config.yaml
dataset: "rendered landscapes of hills, water and sky"
horizontal_flip: false
encoder_norm: "rmsnorm"
encoder_fused_qkv: true
encoder_bias: "all"
encoder_drop_path: 0.05
encoder_width: 384
fusion: "prefix"
decoder_norm_position: "pre"
decoder_bias: "none"
decoder_tie_embeddings: false
residual_init: "scaled_by_depth"
lr: 0.03
adamw_lr_other_params: 0.0027
batch_size: 64
Rows from block 2 of the image encoder, named by matrix and row number. Rows with one number belong to one neuron. Each number is 128 + 32 x the weight over its row's rms, rounded and kept within 0 to 255. All counts start at 0. Numbers have three digits each. After the name is the row's rms in percent of the matrix's.
# fc1: MLP up (encoder.blocks.2.mlp.fc1.weight, 1536x384), inputs 154-230
# fc2: MLP down (encoder.blocks.2.mlp.fc2.weight, 384x1536, transposed), outputs 154-230
fc1.250 012:188214091142153200187111079122094129100133122122160143146091115113084111058110131158164129106090147126146179101111124136140116104130101064084133143117079104107145198139139151119145145140117147181160037156109207175161156088184122081
fc2.250 080:141117158183080109132081122181153093084137160180145104189095183127174142077148126182162122091081193101127094167125117136145149122089099079156179075141190123137100131112096159145109122121053136106127228158185189096110139139107157120
fc1.251 110:176194124124130155134163137099145154126083173097075171089080189155125079101096087142100143173158137154158136129130083174145163151151099106156134107133172144100121131157171079097174134118151170073120146196104134138089122153131125096
fc2.251 098:085138147154179157118124177133189118139150164106125127124128118115098136187143160100121072101064098084109135158119086101122108122130094140088127161197172082145138158138084134103119122072086129161140128112109127153050154070110122127
fc1.252 227:143070139127141142138199195120120114104083152081119125103133060144078142131097174124118101118133078093113129105129134132131099073100104123141141148103084084097136073108172116133181125158130100168169053191095145142097149135146124179
fc2.252 182:142147147110151095141100096109166109154130128115168118091163116123112127135110135091115064124146099129086135015073128128095130105142194107181153123120093136146095155128108159175111156137134127176171106086122091083158115123102136109
fc1.253 008:137114119121137122084083099151102101109165135146094108076124146164075116085154144133168154105106126125176132064141144078127142115155159178150092125102139171160139125152155087080091183160116134163110115123116178113148098107094085119
fc2.253 075:155122172163180078132144149105176169116107149124163083088137145113176172119101107135171151150125143160188068164123143091105110077134154121091128129186132133163085093135139058099144162075164165223124165134113172109140127163105135084
fc1.254 024:147105133145086162114165173119082096099142086139145170083135086150101057097139099148090104170156059132107142200094125126109094129087102087154132116114090095114113179081139128151134189178169166176114130140119157103082093134092159087
fc2.254 075:034123108187114115127120105140168111134180120127122153077110123098138126156146133170148100120117138118163132148072187115184118106081138129151149146053081118114143074133122150074163103180142118114114153084165101100074126086188179124
fc1.255 034:119147129107126111067139143054118081100141211057089196119139168107065080143104180096092148121115125147129160158152145186149137109147078105149144182184166173134104103126084157073109160158174099134152140148193095156174097077183119122
fc2.255 086:121112112185135155138140104186132091137129090102211102135125116160136164135124151141214097103188164154155117084138121098150130066101134096211179159163150135150126112174150123119143091093151125146109131162059101116104180142121147126
fc1.256 226:068186151146152077138134130172160171120164072106132126086087159094131091086146068128134076131183169087102185102132133161123101078100140154099180145142076188205150117113190089105149148144119123119179154136118076149171108122112115095
fc2.256 171:064092106126081111145114092132154069122128130101148136154082194102111131051190091115127141102082136185132095143095117083083122148101173138079110161093204114174089097126099110112096144132149126127160171147110114171168143099147107101
fc1.257 182:094151134111118154089145116116129134128110130149170179150156164157179156141114154130181096076140135095156151122178093135097144191114120094202145168095122099152116082118138109116128084147139072130170142212159085123155187111106168116
fc2.257 143:041083149116073141092155134111070122165137130084117028149071168056128172128088145146160130104131165068138123153159158108094072106110083120080174147190112113097178159114074151104127115140129120100156117118144130087061131070128122149
fc1.258 050:186129183116181111185128155169073149144119156087127095083123126142175143127169129108094126153085123168069116108143104182062133178110141103147082114109146169129100199143177129142090108159143104127081124148112073166107118154085104128
fc2.258 080:158132184091134105163141154122166095120131151086090116086111121110099149115146163126018135194193154154100142190199074062128156139097158123119170098130068191111149108106150080178110150117158155114143140146080106102064112155117146087
fc1.259 048:125135149118055103127116152079117121129118154130156148139112109108140119090121111154113144114097130118146146129174147178186183081150161118096138076078148135131127086149093107155201127105135155084074109162149121173177105085115080155
fc2.259 078:049061116138138112144171117078126168151082108113124155161120134120130083170074132141180119158130151145177103159143120077103142118111121102158102160130193108114146125166110140146133179087144151157133106067115177130135201157094103160
fc1.260 108:114084141174131097117105119068102132115129177105177108127169078106096172089165123159138126107145120186155135150115141121109085102129139122105028078176095118113045089122131132097137104103167132100152127166124100146146136116125195163
fc2.260 098:080128145206092111160117122105166136085091154084195115178142124137111170130097092177133150133161110095100133138101083074095111123134097176061071138111183134143140146132151139140094110080138111151118157161105128152097131075089131217
fc1.261 017:103052114131160076129189125140096108113132101121158104067154107177163124102142141132139120157130097127154140121117184125108094135084172102088195158097111136164099108114102157134067114152164176132226174168110136158081138140122124114
fc2.261 079:138105138131137150148101085109116164169076101171204122166169088084101121155166188111147139127121130118047175115108134148141146141118128092125144128124127134130149097144145104164166125183132173100066135064111102104097135150141086125
fc1.262 222:100149115097148132107077167127137140171094105072115138243132167102155123143142093110130115174153150106155194108140082100153077154143202170153098120065122144124195129154154110105191154134099161147142090108188082135061156128155195036
fc2.262 176:159174177102143137108111069148117110152106173149108122165109142118147120104074155113109145177156113151113117190095165113184075150199113151187145133078179120062142161115147182103089124109097134114139156102145129109169130125173167117
fc1.263 134:146130137087096145122110093155139158091158160110186096138098205133108094117168154092114170150107188173140146126127154163148178133127140101109096154172119142112130113156169118158190114162127157132098163153173098114159179135124166102
fc2.263 110:099173133130117153102151058168114088120142143221099060146130079123159120182089153131107118115106086125138121076162090105167185165123130149168130158115131109066120127177057076054092104087162147047086128130151127122092138138124149151
fc1.264 010:099117131083177062159058152161075101187075160110174087175143117117151141097137100141094161131155186107121199138135082188116112146109118088085149104118173124100133152092189092151110179154117156140083112101069118130126120157131086203
fc2.264 079:135101204105098165121109165133073156079109172095133102118191125058117110106070172150143105189160142169123125216104122135155097167154081185103176087135148118170163197134162100145145102150126130165103092136091116137158155128148185150
fc1.265 140:059114160105161128086162097132175043116065159139111130117115216141126108015131097121119140136086152178127134177084174147130161154097148122105133133163153120168114097164161147097130074182153120107153175112152189100161137150096149185
fc2.265 116:156081137111099133103126113122125152179065065102134121164103111180151166077101051122131105093136146174097151135117105126091159123116148125187196116108077126113120105141121091121129074129149143115177176141135128108066157134145131117
fc1.266 066:161141180110111108130199097172133141090078097122115144124111156126115121096116138145167142095155177163160184109119160128108117139142145128163110168170125139100129110146085114203152167123094152110143098109069142084125142113168135201
fc2.266 085:110113109162117128132089122150094162122129154106099151128136085200175183089191123174117071166120159120091110136155131158096107166103130175148159121147146089105164098118129123085109188071102110141127143100139157124139117113044094111
fc1.267 211:112136155194100118090119138164148138131141179123141162137114176131069099064126098126151121141106174124142096101075155171110134128101091146151130138143080178122115099142128133103151165128126113126119105117118103160088133152140104071
fc2.267 152:098094155129167129095046097163139103156135164127165198141176149109134160111125088168112141088121158172119143130199073118090154196086121099108120080115127185163139137140152088132094163105113180092170130145135161150106158131112168117
fc1.268 032:147110121189092149143139182061064197111156113159153094135130102107081138070164129193165207108153152069128088139100172152112096151135124111191070137152135107114131125165149123156131117112101175185164128166113134130160110113106069117
fc2.268 080:150060151136171121157171087131159172112113123165146157139137122093082075077126144141143109131120132202048085083153130106156118123113162145138118115115095123151115115121162097048119081113155109141218149119142139146133114094103113116
fc1.269 025:082107124117182097117123134133154122098127131171082068141137101103083156095120123188126076107141114077163134085170128135185100083118094120122163189100120101217133146140163169133155131122147166165103190124164129169108124065076086099
fc2.269 072:109125080109095143112127120119139161097142132137092121150147099170108175104128091111153177158081102144127150155136137155168135174105081121154148149092140079152179107082098140182106162160164094122147152173161137095111114120117119136
fc1.270 031:145079136132156129103084112125147178142103098127113104106170107144158117092179112200170088087163146123164137153124159124106112064166167130133120158194108088159088148165106072144183184139100141145115121122148114103079096111159102079
fc2.270 071:145079084137071073069133113133185109154147072114100085150135107042075184077052164148106155147183162088122133100104161174172148124133107113085145110161127063194170096106176122119184085129179130160109105133132173099120119090143119071
fc1.271 123:117123075102189118088141062141134156130150130165134118129138108128103118108106087119112109139128107141164088084175119122146068122166105099126151121134159173132152125137142125082125153136129141127146162161137104154117111104093146089
fc2.271 106:128067142102116086109101115143124087162152118161120152067126103098159211072139134114145100118110136129071152122151139153140138109135106174114138098137082069126121168186125127037095174140100097162121154156146159156079165150154126120
fc1.272 012:108135137075116138166093185091115166111091126138105112112162158068178106090096130168120159134100150102128101123183159088210095156118109082093133079118122108109153174103117131209136152098171143129082146189104101132097146130108131138
fc2.272 077:127145189136128158174100117142089118190129148157131089120144117141171105128122209140180143083150103073085163153123146164151211170102085123142124088071155102163129198126111151156095097198095133137152113117153164215125123131162131147
fc1.273 065:132152122100084157158177134157115122097080146184133138130134207166064081111133210144133136096106136154117183118157146160141120164132197186129108138150085138109175160115111149123138128133201155096120138187117155165114164139071164182
fc2.273 084:114115110126135113130127144135078122068147105151119134164133135101093133134136122167104168109154159070098161115094158093117099091149110171114114116164081117141144156124097121114097131149126176121106114148146122084189155100063119123
fc1.274 029:074071116166149126107191135110118131135136069122176111059144149100132173128133132100110114096146181081137117144114139143170121084069142149105127073108092121105135176178130138141072166151117121146124084147167152054166187084121163120
fc2.274 077:126065146127118070116124099143105195082147150123136099161120133140171167130068144178155097068143077155122205158079134056066179127121162139184136121088114128117119130109083143109118114140097097075155157132106112156169109191156130161
fc1.275 058:133124123173155157165169136039118117120137125113169125120170145118121123075074112162129167153096150118092079109130145157171088082179129100142108091136172130148128090124170107135087174110171096157081160125100193134135078119173137127
fc2.275 082:102053152153117135183157187139151164080085124148149127101125079125116127125132168158127080087134160172075094156125121127175143145064129120065108122129134075099126087149120090127108143100131117118093138093070146114107129181109129123
fc1.276 046:107181128135117121120118115136123151083141107174117144123191116092143105187163131167148056169153105127145129086145146119137095159115135153187135172130055181123146106124151103144127144133151150069127111136127131143110135098186066079
fc2.276 073:160078090100099111136147137077095152178158100125114176108141144052175139095137124163129083095119153137151119123094107201094146147140085077117126098153169064105169053127084127116157093135100124067140139148112096098100117137153104180
fc1.277 011:151129115081118160143166128099130185204146139100143146134114100134126149103184066148102151088121163128170189176142125168120111075163193103123117101183119082136123102136111210131107093141123149144097117075140065127148106140164142121
fc2.277 079:118113117120135152169137200181096168079042111191085122139195159110169140060144104159171158120169170073144108138128137127127132107129139181105039173077141096101125112123130149149119183149184129123156159077145188157129097153160135143
fc1.278 026:146105145082173131174132173117128136097152136103177144161107136113109144128093162130174080147146155153218103163158168109148170153083134118144135096125082156127132103056131131134122077112181100100114123132141169173183095148018133158
fc2.278 076:123191080130093154102167175147152119129128099058141130152104128064112166090178137141106150163224141063098122181148126170125146117092064109141114097104146094133155092165116095100096176072099130183199125098108135114110185231137131189
fc1.279 014:129094085156092137139162165139101155125160106152166104167119075133180075163084156153178154100146089180083176133174088144156130098145121142128146188102146127092175133072139127095101095091171150135122123129099201138159118093122178099
fc2.279 077:019102103100165115092099121104108126131132145088162122111134041102076089188129114182137092158079136094153156169081111153111137137154093160113158050145148106078157129100083133116132152108141160156143137113165158101097165141098116195
fc1.280 020:094148095143102052086165102161130070180092139181099131168136148108155131142137092153104128165131165122143094110134090128137089113114170160159086128128173108106110197151120144120113159093159075121127104099072118148118119095101163207
fc2.280 078:161148179116172122099176145100142103057148120191093099174113072117100167156108138103168135089109140100127108065155089076107084133110142097093146196120100084096135126089185116164096140084102137112108119157203163116099137087104122150
fc1.281 024:125126083153147157117138096085130084151160114185122129131156149151119177111121081125168171133165106060163154119179157192098074130070154091093141133106101101070120185122178168114101131128096083179140157137105126168180100140115078143
fc2.281 079:094095092148121124143121169094145114137223135114152128100120132083167149121108105113138085144149132113155141130092056063138158099064150127078139133124135125086144090124101075164110135174142144062083103188157121126109150139170117071
fc1.282 024:118130068185196129128069101128177137129172134122096120107122146116157124139117148062236130126094188059141138098113096136146070102147121176187133106083179107123160113092136109140141136126151108074131119138112111122125077071160145094
fc2.282 079:109104174093111159137178163147156173165138131053073154097141144138113106187125172124146124155098180110101169155130038142134078133076111110150121167154127135143169140098157080089095170176122108132110070094143174111163136129109139073
fc1.283 061:168140150153092143114052192197132141180140105127099107113140092170149112151144165080129136143128127123077158149114145120124163122102154141068144139137068133147134129169112037123130171118137088131133063094141090138094128147116142127
fc2.283 084:128125119117142188143160109102108135107118154164121163118157183101137138115110108141142115146090053147139150112154083129159145172153128101089114174171193199100148126133179167125109125153151126122162146104120123073093091086112117134
fc1.284 011:123118099137122100155120153135119170130076065072173144179103095165139163143119101161110151105139178110102133137099142114097097098090140082121131165153155119107108085076136120126173124107120120134098177135100099118128129075098186114
fc2.284 079:103145132184125149123133108144094030044125159094098147081116154151174153094098153154099147079110197090125093119159119115102124132167127099102112142163165183098122140142142166139120077136114155182095146118000133149163109133127117125
fc1.285 203:149123147165151140070074101125157083112108142109022103134112137160188145055126166204098128132142164157046139162128117134151156158151158081164138178143136159091131123154129066148050149089143164115146150124158165079108099101112157157
fc2.285 162:086123136110047138097150122109088200120163143152096192168074109111072155146144147103151179139102118112094083130119085076218098155115135145125098155121147128132156131120193094138189159114156161152076121157127129108166177147140085195
fc1.286 111:087179186112100169144097142118087205188169111157117108194099192116183127136155160111159106145034134082122125140141207125122157121124154128113110111112153146132136158154130132118136146094145152191140169133151106191150156185087140162
fc2.286 104:206075131153148192110173104135118065070185187126102165140149146158118152097142149145093096112175143104143126139118154100111143133135097145154106079117147150073125120126170197092114150134144167156115112133084068107089155095124167143
fc1.287 178:082186113147142106107149095116137160151162140117147109183102169137196137146125145162092158199163144112143090105127115086179162096129128125152152079104132148134112111114097133067051119197091093164107098082087145150141144082172075069
fc2.287 135:083075192166117121122170166117167131135105086126119115151098147142091135157094124073128101119096125136186195124114113134119099153156120141130150082100189071094122121150107108150133146130133189140139075089111048123118081123114171141
fc1.288 036:168090101095130140126163189144118145139177168152154163136119127168113094127137090125079080183126109172128116148115135087141145208137100142143156141139102129098117143137118132129134112108118107089133101140121163122067159145087078093
fc2.288 077:166133158131124117138118124143131139076113137122134119141078099175105128139077134126154132137084148089090109137108160077162106129098155173115165167175169146111058096148120151082125129091161083114065120189104159178183112113136186094